{
  "train_examples": 26041,
  "win_length": 512,
  "mask_ratio": 0.6,
  "encoder_bias": "all",
  "encoder_qk_norm": true,
  "encoder_parallel_block": false,
  "encoder_kv_group_size": 2,
  "encoder_patch_size": [32, 4],
  "decoder_layers": 2,
  "residual_init": "scaled_by_depth",
  "muon_scale": "match_rms_adamw",
  "orthogonalizer": "newton_schulz_5",
  "adamw_lr_other_params": 0.00098,
  "batch_size": 64
}
Rows from block 8 of the encoder, named by matrix and row number. Each number is 500 + 40 x the weight over its row's rms, rounded and kept within 0 to 999. All counts start at 0. Numbers have three digits each. After the name is the row's rms in percent of the matrix's.
# v: attention value (encoder.blocks.8.attn.v.weight, 64x128), inputs 43-85
v.0 111:509411500496503469550556460513445508509574519457510465553490407485516448469479449438444515503454481611534464528504459506433531506
v.1 101:547510438482425553469503479496488471500460545529527551490421436499463516606441479527491490493448461477471555490511505473413551465
v.2 089:432427498459584518480564488456493454459495568454498506515526505540505463535466482495489546480494470456461488435508485496522466576
v.3 097:503506537493567486502530495487492519496549515482526447483466520524515447478456479559462492557462566563516517521475498450532523419
v.4 088:529553490509488502475539460459567497527434498441469545575531486515471553499475447517463488548453493534496556510492530518449456550
v.5 080:513412493492476568455511427513496485488514528466514468498546466610533464523531434414537543500539511559485540445477506493491445525
v.6 095:438505528505498447441508503483495442459477428500504455582474530476475530409477506582460478501466544489528520529494528536561503467
v.7 104:559554502517465456550505486462496526412554469503528433519542428492521501481561531476459519530465533534538465520441600487509492455
v.8 097:428484562480538453472487527501510501470429526482485517539454520557474518473498420488564510546493549493486420489477478518478517504
v.9 094:475548457467494550586515530476492516472449504515528541450485496505513453507445473472428574500543509488516486492509557472504442534
v.10 116:500447465494463433584512528510438481484502491449465524509469517540479510501463472487585539508477489508506467407496510446423490532
v.11 090:479452471507520496507437553498473492416449533465514455559501424550517464455557540474481500495548511552567528518459527523466513562
v.12 084:615440570503477549531469527434461504504511477576520516476493522510533566528541505477449544487573493467524479495551511533478487474
v.13 098:500507575524551452545530496468518448474535483494499429516387510499440593427524487526498449568451489439507473451567476505521467496
v.14 093:533518498543520576491504472552553524486504518477495482490492501549552494494547442481533487573522534464452489595531492589478515485
v.15 088:491458491451566469567559471421463466558553453529463454520528440500473441440531525482485459510522496518488514494502616554443545515
v.16 119:416485545496496432507503474499496467488528541431500467477462513520526501494479490515476542482431525486489446495531510531472495501
v.17 104:473459458482535463537490539461568486535497486422469517513520493466528497517520432504486476503503445477505538473507495445516531498
v.18 095:500456489495527432504576563462445455490504549452473481538435522460463474428511443550507557433384489481456537517529524491461520489
v.19 114:489523543463546586471532480501560595560561487533531547481480502468478446491517488479490509558606505460562572520489491481510446560
v.20 086:445445514521496454509529477532545429468504462448518524574599470488507540515531564576540458491525450477503458496488473524563564427
v.21 085:520503467458507502493452511453528496486501581549504511562557467498490541500547471522501554503521461483465455570526469556552471473
v.22 097:544545484479493465520454494492523563491554457503517523509546469433506526570500547421534504479516504454472479435470469476445476478
v.23 094:472508579451504535508509450422532524466534431562469513491512488523537530449524497450491483596475511613498505503553412524536446497
v.24 110:511505475532521483490535492482590511511450468508496581532491558503436462539538457547514471500508497530532524525514498560512471654
v.25 108:476456472543464501496397497485523540499523501555550524467510446518562411605504467452571492504547484523457535521463498531444513512
v.26 108:465497494534546460453522514533524490484535556479540562462548455482608516515535559500518561492467536492507472484459451541536466551
v.27 084:476512491596461496501469472465461484523531482446513498520446468462448470542550520561446523468486513519523460532487566508474538465
v.28 093:474504506513409506521440543451457504468510518511467452480404508484492463490481445492512511471476497498499462492531565448502552463
v.29 100:418487470477473504538521427401491506485538543428513450528546399548529462473514493498450492472506516519479467421482487507556487452
v.30 109:513504541461499578444583546514485518516513478460472485437539467531555493411531527547503472534494521544529567476493498479568481504
v.31 090:516597516468480466491495461504485445524444454445452442444553534452487543491489591507471500450451454497506579429537514455535541521
v.32 084:468452569511513468465526442521568546497545464576562486555521510534526497477491511476478402549468436543496475465509544451553460474
v.33 098:474564485534499481543500488537494516425511459473539543475531558440467487515467497444520557513509478493496468526550463489563553497
v.34 095:507501603529468426504549500513493602532490486505439538483548528504519507527567519473493443452463513460466465537531496452483464530
v.35 086:515509479487536496486557456483519465468461470547573602527516517490482478488505565493499504560479500457519480525469539480439512495
v.36 105:502460527519511527498508543534524467512492437487470579503473560461501460498485483505448556473456549485550502532406540510516466533
v.37 092:537438421527485568506454463484498541524545561534496455509515461528496457533548505509524494535554530533477462469479412541471525545
v.38 098:492496493548539458485497557523543520398440493453553456484572537500492537513461417474458537502475504511520433522523494497479504560
v.39 099:436539549476516479516516447512533493461445500472497505517460472560451487508506444431576512518479455455556503538461532398516502555
v.40 108:520510507541487521476428558401451507473435470512484529519516525447427498478446445531465535504525502526513496502480554481450550483
v.41 104:426530529511460546423497506558512502542422439510426518530431562499495504486444447518502505506456497470531521579511527504476516540
v.42 101:484517518468516488483523449533503413521449547486488510530538525419556475475552456445489499473488509514546482582530587521505416498
v.43 097:511511523449512501433543483457534501484458508506500430551525459387505580478511492573469486471436528579484503494500504498486533443
v.44 110:464401521477477534507518567550500488480495478514445547558428527581453459527489457522529568462527561498449535497501464559523492527
v.45 091:522509499601482488460523467536507551506513475541482556474510522553554540482530542556488463478438497510439456503542529557577468432
v.46 103:532484442453513549480435490501472506503591511492498556479549517542427525467488486534515469510491505549498445479541426521504556540
v.47 108:429443442486486488499494521490461461500472458493436511450498459555511447438499494556498557506510460479489420473569507486504475519
v.48 089:451485500581505491492482478558485524470493506532445489439525529499464484471486519540519452487532449470485496550571460440591495451
v.49 109:409433591488469514483542541513510487554506569533496472534468478505522402465533506529496501503513507512542501479489523449464450573
v.50 113:501426450472502554487413442557551477602499483533505573452495492538496532429437524565525493436517464514500476477456445503562504508
v.51 103:414441465545503452484557505524527485591534509523511533478449529524536460482458526532494523487465542430453494480470483484587578519
v.52 104:504546539519515496486540502544470444481573492496495431505457468488543543467467555606474457482444466512553538580492465514509451488
v.53 120:485560534489543449517536540543494507535546522512510494497517548525495492452460486542467496505486477511539503523497539488444496524
v.54 103:483525492446481448570549496476559552568495482492471560489517498461530459520472456487533470505507541540497604447475534427514519541
v.55 107:599508535509415508513484467500438472494494517498500489511483478501507542478498565466463440461503501526475510526523497566497446393
v.56 101:502546429517503500476450486484527540529573481470455547469496456441439545535446491496514494474483450482509539569503519475499555589
v.57 091:430480499495500516431442563504531477449522482418538472502435498500462519530512510558523539546496550558409578496548493530482539465
v.58 097:508460488534546509499478510493479504522467496544521485410495489566564491546528505494508547569546532525489460547603442526518451562
v.59 095:492487531574509462525416462578508432468494561512519500495517498506518426530538544513457575490467459531531458538527584509480494467
v.60 102:523475525515488500531528505574539441529524546441484473423521477572570469557467491484548523483549462569493529475526550529518397490
v.61 114:537497494482532476536486542489535499507487541496510621525554475534466406463467477468499468427514481453462487466430475502429488594
v.62 103:488534503458552581531495494423521463420483475463513516433504435479518528515521523473526510483547477509504451498525444522527452441
v.63 121:478429534508544449558520470465496532519541500580522497563477504487536429465526409488581529515559494489555444464483464473447476537